{
  "arch": "transformer",
  "targets": ["tonic", "scale", "instrument", "pace"],
  "mlp_ratio": 4,
  "parallel_block": false
}
Rows from block 5 of a small sound classifier, named by matrix and row number. Rows with one number belong to one neuron. Each number is 128 + 32 x the weight over its row's rms, rounded and kept within 0 to 255. All counts start at 0. Numbers have three digits each. After the name is the row's rms in percent of the matrix's.
Before each neuron's rows are labels from the 100 clips, of 14848, where the neuron reaches its highest value: "strongest on" is what is common among them. Only what is clearly more common there than usual is listed. The data: melodies that start on their tonic, played by one synthesised instrument.
# fc1: MLP up (model.blocks.5.mlp.fc1.weight, 1280x320), inputs 0-106
# fc2: MLP down (model.blocks.5.mlp.fc2.weight, 320x1280, transposed), outputs 0-106

strongest on: the note E; string section-like
fc1.428 170:095140157082158148153196161130052070089092120151187103115135093139128078149152102139153132075110117091091163116151081154104172125113134131094096116119120150112115134161142094158076091090107127152060088117208109169064142098101133154097076116120137074146147111100202085126133109166095146144086157121124077106153182102096148
fc2.428 166:115109123100132138115092076082146155170148128104121104151167113140157179090181188119114164135181157108135117161147073167148064108084098098162100112176123164131127151070170169176155161151162157115133141140113164068140107162173099097115160144072096157115104165124172158108093130116165083115120128152125129150153087152106073

strongest on: the note E; the note B; string section-like; the note A
fc1.724 152:114163135094155091132122138142072100116084137154098102172077132152113070138084121125107111121074113121104084164155104125139101096095119140149150090115202147146104093172094137146136128136152111121092106096123153161092162112097121120174083124070121146129122145076174137176142083125122103154109172120183139129140118198157131
fc2.724 158:152143135173107150112101085171115100149115125150165172123084143130091088141073151117129133144155129189131197141154114126155163192126111113134121153061082113066126132102194087086135142178119123141159162146120132076099096127144106127087138148156102122075149084128113158113201166096154175086158135121110171146068165128145119

strongest on: the note E; bell-like; tonic: E
fc1.657 179:120113133156147171170149177160166119109105093107041086106122157121098083101136120167109118139124113122154055109164116134153093066084115153095144104092209120182095130196156149149165128149120121107163137118086093133116178132114177129146122149142149160143125155101151081143127120052143130113141079138160110128133124140156156
fc2.657 206:131181146161117117132155150085161110209112126104208126105071118131090212161088099159128126117038139100151169115127198098134133118126171149138145120123176068104152128145132101116166107102157127202141173083177130177103128084133143188119068139145125092149198141087099121145109133157134138131125174088145186077125154128125189

strongest on: the note C; the note D#; the note A; tonic: C#
fc1.747 166:074103134089168174200124043128096108119135155180095182122169142113118103099152147134100099147059139108121129115159146121098145119125126121105153085119142148186139083154157080121073075115100064124100119124094073137138158139111145091058109120106127131124110120121133108146166047166135143097069102113083058186164122127065106
fc2.747 182:194129117139124128090147139157181192141121082161152122072074087129113180129091122068092087141113149169119084132137164069113169109149167089119135167134138106113155134121119143085145161157140190128095093149105150152170063095123128156134168157175071117146138133105089089128081147142133123155141134105125157130071125143186149

strongest on: plucked string-like; tonic: C
fc1.415 168:131103123130078172152148162152190135083129156141114176130187110092130032174131111142106094131138140171146123124121126152134158165126139136126112126124097136129096144148152167079110098112076095134117150190131115138134109117093114115082136114124101089106125082139078064161208123137121225077121128109129094191046164102121167
fc2.415 178:140141175194148084109111153161062071120134110127127133145091154138057030155054127161136142116110096156065161142149086140173151174104166167125124146028122145077114091116126068115093113177150122135119116137138109127117187133153123111165083125091166194098160118151166135109192101068090127113157135126150133113100157117128140

strongest on: the note C; the note A#; the note A; electric piano-like
fc1.165 200:132153110147134134167094079143133116132134099103133161160181115096183130162093096211097164160096126109132088106143137141158061149109139065168167091111111087115174163139115151188147140109076082172109142108057124160139098132106134098118134104108109118157119104138080134172119125177141188082122140111142109137085085156149177
fc2.165 252:139163093099143126112171133159155135063117108146137103072064104114111147086099091071090055141100151155052125111134196085105223105124181147101142157111148124132158108121132141087121143166121153088098101129125149140140104094124134148158152158156095139118135145123101124120107125160088120142117139122133091122100118126150113

strongest on: the note A#; the note C; tonic: A#; saxophone-like
fc1.455 176:165124143136068076128120146159141146111083180119187072182123097210170146138110123094125121182140168117094127139161139170150064152135139135186088117121099125124136138135137109073146119142135100137099142151075098120127063052132101116121150109111144082104131033119146162139215145168138206102096143126043170148118153116129137
fc2.455 201:090164108127144136167114089101142099086172148126145090100158173087102147078166156156103165128155141059119126080105159126064105087110107147129091162146112078159181139118164123189172153138145184121111123107157184095137147092125143160133111200137145143120109144109176171108135126127098067134096104196157107086194124102129089

strongest on: the note F; the note C; tonic: F
fc1.487 156:155090094134163124125124152136137185090083128135152155129108072149151167118134122117082114161078170157083079080221160117140130099145183136105115119128138127148222145188122144082124073108094098107097123149122083153184104123148179134141145086122159103146153065138095085091112078131130153163149117096109079158106127130115170
fc2.487 160:098156174060146121130146098153129149205122135154162139133036143201107185112119134101100121175068141132077144199118137141187138060097150120179158129118102137139156170144164126096117094182142127127175163157092165105162148123143113141094130126104154104102161149100094140143165158112141093096173167064111153139140115148076132

strongest on: the note A; bass guitar-like; tonic: A
fc1.731 142:093135109090191166165127161145097095101152116111196181137165119114108030137118140175114093120049143172131089117173146146153150146113167081125151064102153118141124127137132157144102124037097044146135149120139076162109137126125088083086102098072113125111111114150135103159171102164090165086101101102135085169126109105120159
fc2.731 142:146088193167159099106099113069179144180143093129138160125068154139079164173130154119098127071096141170176181161119124099202061104129149136199146174125146112171075078126134079126128078138116166142111109139082107143134105197145081180132117140144138139074144135111092127098128118086173146126194118088109217125089111155117112

strongest on: the note D#; the note A#; pace: fast; vibraphone-like
fc1.540 134:173102092183087140154165098130122161072124164105126122129137151129151094108121167133094094177099179154148152101176163135114109131134130134092111050098135098107133119196193145111120087086120111160132101196124090161119136157102176126075152129106109104156151088139145100145199103099093146132115142136109117186091106157142120
fc2.540 124:109129113158130150144129151091107131160123174122135137105132131135077120101103127175111124082127065079176192092169103159126110148149131143158081132109107116124109124163186140195135120118115156135119166136145177121097155115121160123110121155156125049144193133122131139126131138092178126130185149170126130110149147132128157

strongest on: the note B; the note D#; tonic: B
fc1.141 204:156108131110139083138179130151089121083077135110136069153202138158156095182100101133117108130106144132088130066131118185147126102147163137133134113107137161107088121139150116144085093044092109181163052162123112168128156157130123126078092116109162112139122146138159126146103063124057118085115155172109121113158110146152169
fc2.141 213:107129135095138181171124140138111135173152119141081219139090118149121135062150184108104160160131143146139114189146110119138116114116087066144104110109123101138159112129150146137120158130188122088110183116129148112140166074129173123149135141093086123115090084101112099085155164120188152111087125061142113146060167134102146

strongest on: string section-like; reverberation
fc1.512 063:130111170162116124186091088119110127095114081061167146146118108179144112143110157107074147138083177103088125121126116101136110057093125119143122092141146147146148099197147134091154138133144056139181110107127133126081138131122133140039113162123116079147087084105115111109160158097065113132105111171115072151143139160149120
fc2.512 050:154154132111143169078144084163112061163159117141080152141139101131108064143119108177123147147125146172164125114126157134077142167127105155161169150091151086166174133094167153090135151105108129093105116152118070177198138153135150110070172062096122150098148116131168105139094129105142118136148052123107153075077179109131109

strongest on: the note A; electric piano-like
fc1.331 172:137135135164206128132092081094163123132131113118095143104172113088137109166111083151124124171085128098164122101168092142074130145164144082146120110098142100138183134206100136127102134128100089109171122113068074125125141106126195089155160125141143132149118080156113137099100106095129148171134116149102068139104177146157166
fc2.331 180:083122130123136127141097084110139143157179132096183126181097143121107198119138139121081209117093157096087145132179173138171075103091128148153103158130112111140190158094164124150139107173137151120092126117139144089184127091129155152137113140083163118070137142158134173102168116115132103110175132151111138113156124110090101

strongest on: the note C; the note A; the note D; vibraphone-like
fc1.19 150:069178160116139174167107136127159116109167118126117196134148116084131117155128132199118133163108129133097093145142122123138123100109154066150151128109145076121162093157120225125180139134037079110125158105107113180135078187131062148107138156127143158097156135110073096143130142119127109115161158113169058131125100130127095
fc2.19 148:148139107125098105095183093112171123130138140158171154124099120146089107161098117069120098140083138153101140119143151091119191128117152138114169130110160118114135173104124054109119134156091132143108123100160132127179099065119107156064155123164109130134139132137071110127115161071121115186150140100129101133105120095173134

strongest on: flute-like; staccato
fc1.390 068:194095092120126091139146140119120118031107107116166119141103091187126108121109184134025099185079179174091132133146170093162124096176109117141149060113154085137143121110167146141097116121108106150123123118127103151155142117140174093095145146054115057095093144130120130167135111151086172106113126167087123120060135184149166
fc2.390 046:098136145106146086105128156151143066122142120135136067146088099130124136137114112064103096151159141177116121116110194151106180060137115183157173221169163166167124068133113102089116128130153151087111184121131092129187142098166113119138133135121173174086069113135144111146105105123092097130129114156087127096134120135092140

strongest on: string section-like
fc1.602 060:136180143142106102142150119146118093082118172112144144186148154125134075147029148155091118152088151145107070123157136126121140069161123080131153067081155103108195132152178132098102138130151069156133054138128074158109136131108161154080121073084094077148102108176132134154192109101110134118097090100136123115113172112126131
fc2.602 047:129145174117177145098129113140155067164100111098124122105090128155147139135108094191146121122122075182189140060123184121095184148125120135150081182111151125110146116110187107137117179122140145112051133146127110125047147079131113099144109111116093134124193142089137140143152205155059141182133172165107152079090144090131157

strongest on: the note B; the note E; plucked string-like; tonic: B
fc1.609 168:130107142112146084141167162156105104085082111099147084152161130164072125177127107118106061066117116104063139085170103141150138085140149135130111132152145200088063141127164086140120092094110138148089057106140142172122132166136093204115072131108150118131117152132138086168097058134049126097130183147113116118156087099108156
fc2.609 169:124087094090178211097072087111151179158148139190119132123123114138138205081203182099062134150151164116153103124133139106117078082150083098126115160151079113201177140102170126163110120126118143116143100132088130089184082161086159153143209151166099123127099081126123106065114156071169096172144083129096093171153102126132041

strongest on: square lead; pace: slow
fc1.351 179:100169096164115121214184132122106132103137162113162126210179166094181114149067132167108153128100117205135074123125136161156085079183160087077143102079187065140092119156118165110138120156125142144138009098016052193092099136089154181135157064099105133137135153181149120189138165122110131123144087100094147119176101145122110
fc2.351 189:107137194121167121091108088139161096124128106125107154064104084103091123086153133060158109084150152077090184100121120138110144163078092156141147163168069150108132144138151113134170146145134095130086193133211187085146103068209119142063094204170154174117093135099115099119107080152105110081110156139169095159101166112132171

strongest on: the note C; the note D#; flute-like
fc1.187 162:125149141153036093143167158175197165110053126139143112121139105145147116161119113125122123188118115158139123128110131133147143131106171157141136149086123138153092160125127119092108155120063126113171147177114097098107129109112090126079157084161148055151111091121099101136172160129136205106177122125070122140098172106120144
fc2.187 155:137137143229103060080077117070087105133168112056178109134119165085074081156078128160163147085095102087121168124142110123141100159120158190121175136101159145099068116158071086160131078176169141171123096068154099163086134154163131154136068118075168200119166172167165162156126076113109108166175123132162154079140121095140118

strongest on: the note F; the note D#; tonic: F
fc1.357 218:157059138193138095121141118069149168112092135060153137168176126168158110080107210096130086141126184164161163148142143126174190141109108134143122122067201120170128128135118148081161131086137069087133166192088107127099163070164079079105102102108117098073106116145106152132173130060142168096124082141109094165101097181148109
fc2.357 243:092164150055139158152126115116096036120118092230097089078097130126138130171141097124140171065137099099105120073136112163091120123165114111108081146161068124083111074126145140183082120150156179194097057108140152117130139111095209125152142134112126146164145124074200113120125112179103121113091162135132172097181174098133191

strongest on: the note D#; string section-like; bowed string-like
fc1.95 160:136150102137122145184129152124044096116111106102156171147154151138172123114121174187110151138111105123148144116170122196148124149089125119089100033070164155120172147114183115133162138133160126133150135140126144093099177107074124117107106105127094119191139099133107181159224154085100103115068138122133127184147085117074103
fc2.95 160:088165128150140109139177136101116128140119162116108152207151115085091113149079105137143171100099099127195172092119100186198103173142127120097119160111131104148077149149154165163153118106123181115143128110132118122128137153182147157115102144083104121068134176127166096118072116076123115055146135150147155048131182164108158

strongest on: the note E; staccato; marimba-like
fc1.147 135:127135123139150123099129112146097136128172120109099101135150145133136153094099134117211152108164103108102175146115165129142116164127159116163144157090142095126108098109059129130158122139164128130101120147068161098132104051150114180173092150133176133134158177155133173152127139130170109108137097127178135095133120143165114
fc2.147 183:124133137127095141134169039135148130144130205135180130118136162107138111137116133135088113073145129140135098107143131136129147107127122115123138130137115128124125255208182139156128146141122139145094119120140147147122136113129137120000133110115133116132126142141120121155135135049109088091132138133126120146125124155129122

strongest on: plucked string-like; pace: fast
fc1.346 161:134172106124153146120106160082146117113137087082111184215132119098158115178095153125155142181095122163162082122118120085203158136109185078141139085156150112158114165130156181095099128082127111133141049137140133177161141113143138141120147091075123120084062151163123052130138100104118167117133096170148119158055137177134139
fc2.346 175:165129115143112128113128065104096160127087160127128124058097119152096150128131141134104103108135163067119167128131125108117107087188092139104131103135136173092165163186122128095135122138128114143190133120150133126149090171146133144094121204190115120175157081112118159126090105123104092175126127114140113159122106107122168

strongest on: the note D#; tonic: F#
fc1.501 172:138113146131072126169198149125113124085111147142123149104118105132124011098092131127118108168141128183093132161172145164150183165108130140118107122073124136129120149105202093070113097147092111124117162181113070102114123131095099084093132122127097071090132087138099131123216137112119214082119123099106115143083157095096157
fc2.501 161:136105152208101091093089131111117155098148083116121167130129110094107069129090148131170134127159107104079139133142066125172132177103147190098112140084132166087095122118100094111146137224123128137147081157154141096127046141146127136148121108161120182147133116157116158065170088068099099117193117122172106169093131123167103

strongest on: staccato; clarinet-like; clipping
fc1.710 088:081183164126099088093169104095171051085154136136094093113096123123108116140024153084126072115119154117128102162130114152116119051147135141170130114172152132093079139155152157122099117180173100130105094078164136101142141111128132132138162171106094099081068121109156136131152058126122114199154143086120111099094135132085106
fc2.710 080:155144143099185143059137088140194074181196107137124105142104095122110191079099117125104124125106162178108113133118164096144100113100121173179154165095129105114146115082191193150113153124103127160133095124159123128132116186150166133170149094073129124098159159181135110146079153086095062113192145140155150104077138153120056

strongest on: saxophone-like; the note G#; the note D#
fc1.96 162:116184139142186152175128098147146135103122108097162163118094128124164107135130160102099088123045190118090065166181084082086144136107182161114132123196150195110109131135151146075128179194166134117137052116132089103118121158170148127133137102114082185145079132147177135113150072142098147155117162138089134150161154140110105
fc2.96 159:196112127143162115112167189174110158149098077177134111138059100142104146109125142137128107103146149135111140136097103110164144096150130115125141091073101095143101116210093113126136097079141096165187108170140134194105105134119144145157080168144142089122159090086096093126112084129106118094136143068201169135038146137156191

strongest on: the note A; string section-like; marimba-like
fc1.263 161:097094116091142162186158111069150127130124102178107188121121193105125149168158125121116125069078103139173097118164155136124119092153117110084156046150168139152149121154154151153092121104082112106107125117134133150163167134071166119107150100137102104186119159119097058134121126117132117129104121130129082193157075152142152
fc2.263 159:112097165119102133113128103096163157124144110178111144141101145093142174125138178099117126160130145112067083158114095142173113056074129151163121147122095097130142108138165132115153096174096107169162127144132109116177100140126135118145181135163166123147172104101134126101139142133148071168184137060143118176135127130134090

strongest on: the note A#; tonic: A#; major pentatonic; bass guitar-like
fc1.705 164:125052109132110129107172186096109185124093150106221167128086068112169173125144150082124128189102141147099099107187198130163179142177144084135136134164090125082154181132170177096096139121093122170106127166172134159140112139169099155148173087112124126123135109124095082078121099145083182164169148102078111170141107158163166
fc2.705 171:185139134098156109060141061144197135150091154140165118096056170152077166143098099090082072128082125161109122133131174117145192095127152113133170150074192152110135157102169093107143126157129165059085124094109196119150134098105118132068157137152135101111154154115074104155106131087138116128143150122105160121096134124127098

strongest on: the note B; trumpet-like; pace: slow; tonic: E
fc1.176 171:088099158141100083154156115096077121108100112117113152137147117118141148116126218144067130125067104123122125135208110125120111066149181108095076116123165138140087123138105117142111098151151154102064063124119139126064178128167088122157146113065119125125086152098162134127173077104123120120155139133104161133179119098133120
fc2.176 177:141160154107156173204197105142103151107049112128112113098157102141167074084168111141153150155222141139105124133072064162101150180113100121110104118118048140106113120170173130125106176142136130153162128213126106104063105134170142072115130120166084128153113086112167146112107173192111156066078146140146143113111184124142171

strongest on: the note D#; the note G#; tonic: G#
fc1.631 159:076144095109109049168143110035101103110139116110145128160180146154112110120143171147110129185071166149095147083123145145134181119132127101102097104117182142158115083098146114090090094049136126101151108124094115142163190134162148095098143166071147145107100114138135145122111063070075117113087114146087096165165091153107157
fc2.631 170:125109088154131144141078199120126132133184105054174128118223110100096111153155074192114162126104085090175170067141134138103118195152085147113121110116179132142144134120141123184129135119089150115102161093154129165188124129109123159126068144170127113132126174173190141151107091166097138107111064215159061083125099113118124

strongest on: the note A#; the note C; the note F; the note D
fc1.484 168:103102102126102137107094109107169147140169107091170187162172054099190160150129131091158159181085125141181104128172138104154129157104117027139172128155126098114156154123108167145089141124086083112106140080130096181148108109139086133106197107083115133038098121151089103119114132141134199128133137136085100179042147188117124
fc2.484 174:166078177160117068031126088092191151178129129134124158128078171153076141171104140059117089095123111186148103183120106107185130106143143097126183145081177124132087127125093108076155111159127135073151131116093149155151080149132088146144158093178146157121168138120087104147109139072156112151217117044106180169084105117169110

strongest on: the note C; the note G#; tonic: C; organ-like
fc1.85 158:105097120108112189194157123146169119131083129161146151105178119110171109136160123178096158153140121144126093107127120134119155135139129124110113123097126153168116171124211083127070129120054129141180149173096073114113150128076116099100130066148148058172106115139116121125170151150122201099134053122054093150120159103100152
fc2.85 146:099216151140111090126111130101118056124107132122193124138135150094113097167106113162154155135118132117133147166131108160105126172093162180123163138137126138102077121140108169120143130170132161138098156080156118152067145102133111113118067106053147157104160153120166152161157080153126127175139180151157166055162156092073105

strongest on: plucked string-like; pace: slow
fc1.330 187:158173088133168165121121203132159125097128129105127181184123117113161129149113119134141104175097119162150074126125145074155147158116241103161157085137128105177115172125155166104122148078111120147121079108115101148155118124143140164133153090101121104088057138165121034154132125132136183102144087166139136150055180134136128
fc2.330 212:118121159112105087141133062119102154112105142147124091059117136144116142152131141138124131086144139057089168124141105152127081082187075133112093140137111173055143143160127115129127097173110118152169118135147134111127078141132127112100121165180156130177194108113147201114122101133080092180126184111124143147163120081128176

strongest on: string section-like
fc1.242 169:162139124164140122147134123199106086114173145094187102159109146161101144101103171119067153117124191163098145134127162112124111135172146130149088141072167160141106089112204118099156139113181135153164094104125125120099135180117159188119070169088112153135126121126153146136177130123100132053053111107116156128080144146091104
fc2.242 174:100188128132165108100105131127119042177151178152205138170075156173070148161103080161121173127045126118143146098121170095119131129142164142127138178088121081120153125134128073173111077094159133164130130060172121160121186118120169148137047121103153105100184127141107121089137126073122130128154150095152134092133152112122150

strongest on: flute-like; pace: slow
fc1.671 127:136154113157112153141116074126125112137121108147089091145151163174128126145130173142170186162155127125118181129162113118135113102108134084121098170086097072087100111153116100132169121112115130132148083078031092102169131093114126170101163131115128140137126169125141093141145156055176120149138118147135116113180136126129088
fc2.671 147:105142135118113143146187040126151127138105157151140130113115150144137100114133140111073119068157133139126082140173152125107141117129120151116140114137102106118127236180183150135143144166133135126069142134144141123106125093142146132000135104114156126122145140115122112159149149052110077135152153139130148105159164100150111

strongest on: the note D#; plucked string-like; tonic: G#
fc1.436 136:109123096088109066144132085069122114121146097122128098145165127134124121127149161129095127171093165159106143103108144117142174110178107095111099090131148157146153106114164108113065094035128130114169102113119122170157183151153148156064130169069128136111065130097178115111103073067092126110046106135076095161140091123081149
fc2.436 136:087135111148141151145083122091173080130177108090124128154180146114093141167141106178089183108070149081185158115149134177095075136100122177125126140135131094138166117161149140161179092151123146142134175084155113138201100135109128138140037142130130136123158153142147164130128081152118087153138112189162091119179123096118118

strongest on: the note E; the note A#; harpsichord-like
fc1.36 172:112123137140158112147131168109150104113114100075152095145129097119101087117119105174115182124106126112146068063144169135171126135141124118129075141100157088138173141144128179144146154128151138102141137118091122121115119106172191093159106141106158155126127101108134153117133122101105131157143091139105121115134127150148226
fc2.36 166:113153154073155185182186118088158139168098134187154136099154158156146207150172109154137131138097158113164140125118169136070135120147106121170099155157106130176142130125163099106096080077096163144123171175127152154128150094071128127095099112171155027143157115109102107136137137191171166090098139150090163151145121121082139

strongest on: plucked string-like
fc1.536 166:161126114168162147117118175145128121109118067072134159134127105102177103150103132110138093147130135211130103125113128128138192152073210137105157125119119145176125183133153125089143153107129128142073098123145117150128156093158113117104102090107120106093057156158125037142127120145116158074123082179142131143073166166123119
fc2.536 166:123119178131152099105100036103118136098069158140103070111100134153111152113096153095092143092138107059062113171140089160154095100179110140165100180102112182070124177133170159126149131220153152132144115144113178036124099183162103120103151135148166115164182139120163173110130134159124112167204162119098184137165170108160126

strongest on: the note A#; the note E; blues
fc1.136 165:167127141162162128134188143143131169088124082088229073130198076107121082129096140169111114106129142137091097077131114151145141130189215127137087135138104112094102176119156197151156185118114119156150097134137096125113078181173107129112126177115072120137121119127175131136106137129066119078132118169154102123152110095167130
fc2.136 185:083158135167157144149100082117145131175198187130133103116155137070083124128130101152127167123079145103179174111112160089066131154122117153117134147109158094181158168108113056119144103115128202119121116127139101148176145128078132179131089171134113128095110122115181128138149097170123111140101061162126122114178112053109108

strongest on: square lead
fc1.475 177:112149115161122104221190133123107122081154164115179101191210144111181092142068137171089133130099145196114074122119128152145080094188172100110127054071188083151104095154128139102154113140131125156138033122050053209092085142105136156110145078093101125148125149179177137193144153121093127119118099091093150136170097132136118
fc2.475 186:132125172128166139093106068117177111120121126119093137042097088103100142078174146079161109063152159050129187104129136107092133160107096164146138163175091144115141147145125123153178134123148116138106176131210194105137112091182123171074098220172138168116093132070116101094097076141112116099094139165164113141108158106158158

strongest on: the note B; trumpet-like; the note A; the note E
fc1.646 168:099125175095116062130137149133130112099150151130128110166122090159126117106136190094072108124090114126138086139158104119134083050139120105158099152153148119119066057125113122175092115108172144141056098100141105169089159130175120143137154138027138123046103140082193097134129094123118101146155163132158138124161154128109120
fc2.646 165:110196149068157189209170111138118135122076095167136137133151141137158137103141106132146157146161146149138130131086111158062175173087100119128105111142072121144151097145229139128109170139154121132135149177135145128066127117122132092085120149143080084132143125111163146128124180180120145117041183150134147114124158154095123

strongest on: the note E; the note B; clarinet-like; tonic: E
fc1.272 163:159091138187085078107115180144182150089123103070102076101108126156060064081054151114095041135129134126122086107143116138185124054109138142128108132081205134129114177109130065118173143163165137120103136108153137100151142086171128169131144157142152097119096107082137100090127108095137129082152107085130151146098172093133136
fc2.272 166:134131141142119167122175166130091117163091127132178204093107097150068067121103138123161111102096105145133184151180126144120195183117130086081150109088168135055104133175102157105135129156135136100125150094140114174121101123134107154117078152117085165133185156102083091136117107107151160172118132094135119109095110137138169

strongest on: the note F; pace: slow; tonic: F#; tonic: F
fc1.301 183:140069138139204129119169154156094178121122159068133161152141136145107107095120145085119088098109164182146099143160187127139166152117151105095183070102155140155143158156111127092125120097143058087080155150096094155098121143178078108114106125054115114062124103154104103175131125148131167085116096125129092153135068115176125
fc2.301 221:145168156166145133112109089088113048182112129134139140112089162124090114168105104206158114116087080115162204113117156098080153182161137150142130132072159102126143108154093082124106068110145104179118138100114092146088157124103159143144086101171139116179210095143132150160148146122153157116115100093135142086115160099128152

strongest on: the note D#; pace: fast; vibraphone-like; tonic: C#
fc1.478 181:067107155120107138152125041080087117104141096160071155121153162096127093113122177111127100166119122100109156134130111156152155112107124140142132069109165073157147117142189102146142087155098069165087122134115124142090133134105143078058143174124132134140124104046190155126149103118139093086038138080132086181157120136116129
fc2.478 198:156168132080141138119216154157146170100098105148167122065067090145119148120087094083107063154099145132064107157152180103099217120129181126126153134134126103086156124132112165074114146162116149132075131172138168134134092083148112140168141146130101105125181171105066118168097130200118121162139190111146137093109139126169164

strongest on: clarinet-like; pace: slow
fc1.701 166:149142119139147168122155122120091138076154172134101071122136110169115118112042172090125102109121134105166110157211130127170145057145139028138113120150173076114099152125146129183111102126165154154101054115129084112143176143074148159151180189066062093071130134051158114114182097089164126156057143129157099110130163130101111
fc2.701 179:107151135105109142155157125147167071167097149147140182098140122082120139131144071170138141123135160145116111087060111146085121178107106127113117098102074167145143133156169174106156200138093089080169162149129203155127089133143104104068106102222137145213109126171130132109098144140061136064141152142089144194075075162124148

strongest on: clarinet-like; pace: slow
fc1.418 158:135120146130161140129136129109116151058144158136106076157166121163135102138058186081123122091111150126167102154206120151182136069126163041161120124153163066118087143132136123177120101112144136160110054150103058115114157155105134143134195174026090120064124140043172083130162107101147136144085159149133106125165152120133131
fc2.418 168:124151115113089104121147124146152082147117135128144146078147137080121107114113074145128132140137140162119105111072118163056140184115107150117135087095121165121123137169154188109144203155118093045150194152117219139123093134130085092068134105198152154192111126160152167127106132144046134094150158155083151189073086156139117

strongest on: the note D#; saw pad; the note A#; tonic: D#
fc1.465 177:153125100167095129109154174102092089107160076083189143134093143103072095089101191181103100128100179170109166092126151084134110137141111092071068111099087092098129072134165129110137073103173123142140073094148091152133127176162163130124103149084083145132148126194122116131177096103125130127087151083144121172082101196069109
fc2.465 187:111154136098134103144104132094187104139199072110119098119150153107159155177159102162126160072123107104133099121134118120146093122127128174147097164190160107154132101110202151198157097157096095152056172104134093111100099127103197079133126074149170132142158149109188192121094160111108087153152149124141101052158120110105116

strongest on: clarinet-like; pace: slow
fc1.179 173:074136127130152122142158114085118129040152162111125128154172093117126097114097150077115114095096145113133120101218169162179145125170158077153114132147177095123115148124131109164113074113136134153117093107112023130134137110106153139137146160041101113070123114092130119133136095095130145150067127119143049104145184091101144
fc2.179 186:110146142073114118150158132166154111175094124145143164101118124118124134144144067128129134168131149191103085121076124180115142153090108163126147110084106174129130113136174197090140208161109101067149177147136217135163110122132118092095130104182150159180137127164101133120106162144051128098154165107100165183089086167114138

strongest on: staccato; flute-like; white noise; pink noise
fc1.431 082:131115136112094076156143113070115115074122144117120152119109136161149136122130185102081057088076170155110122130117089135125116088144167133120126087167135160168085143156187144124075105174119120173128094123124109155122126130133136116072171123079096084107086086132174128175161103143096158115104082112059123162116160083100126
fc2.431 066:179114151139189107122085122106138062187210085096217128114085116106062117148099103154099145130046155176083131095129144093146094103190087126133156197094132118082143091106174142135117127100139183184158105076167111193120143158132163155151131118082113138056192128155108094136146146167092106093147117108109157134078165113111112

strongest on: flute-like; staccato
fc1.385 074:156120099086117096215170140099116118013093110113192142148182151126155094169127179208086084124092137138126082120163132145152109080176147093120091056144140122133106106150182169150099112110125098151137112163097108178089138167132152067103167119075123094115069082118153153105162082142055140107128159123089125154123092155110137
fc2.385 060:132116141127105148151086102120144117161107119161161173120103113148139172169151176175115137087103119163138158114210197123117129110165118124111111105131179164137159106069089131088133107167112172085110102083124077090166138091082100148125133125157095120150114125109063119099144120127191149187128068159060168142120087131102111

strongest on: the note B; pace: slow; the note G#; piano-like
fc1.445 151:105064135180133146137151122140140152093129140123051124107139160127119122095131190056102112133122155144155146175159136127126177092102145127113139119097170077183100127153122095163111131113092113114087125138131118139086241072120092134137131154105130088085045129084150086122137126054143162128149095128112110118115157101156141
fc2.445 138:119159115123113169119080051091115091144184137181188105120178125078130112118133145178105154137141116109134141118148071151091094165109109137116129140140121125125155159121181160185149185181149164109154137145102150108159095144081154078095102138148112149152132125131245200115172105138124091121136106184129120129162068073100038

strongest on: the note A#; the note G; the note D; organ-like
fc1.523 167:116092067113106135126113196113099110112106130130230162146137094127161153170122145114123116147076129131164111082196136134162178136162133084138096135179126137112122159176164215142095151101104118170139098121143127179125111134127122131137122124095099154120104102111115088103122102080043176173139140136081102138123105185150182
fc2.523 163:188136176126148068013125107137178113148065118132155119117088165146115160204089063117119073149084112169140141132068152153126169128147152127128184160091157182103105104122157103086131094120105138082117121096136152169129145158114111121098114093160161091131174155167057114164102095132121112110153147136116150115097139136054082

strongest on: the note B; the note D#; organ-like; instrument: flute-like
fc1.250 156:153182137125150091134110172158141086090110106104180148197102080124131163156086127157086120112022109101144046099157133071125064070196205112207109148172156116167112107157088152188151148117139130142090109103120138174089122098135152186181098114093102090144097155120122116112133114108094125133143171159168120107100144131151146
fc2.250 161:134179121121122143132145096096142114187119155130147141092067137173112167110109173122117126111131144124164202170114170087108131153160111138140136111149123087106106099127141136099123142117215112147118190155122158130065122080157110127060131125129118138100172092092140184183162166184148158138106179087133217085131148152133132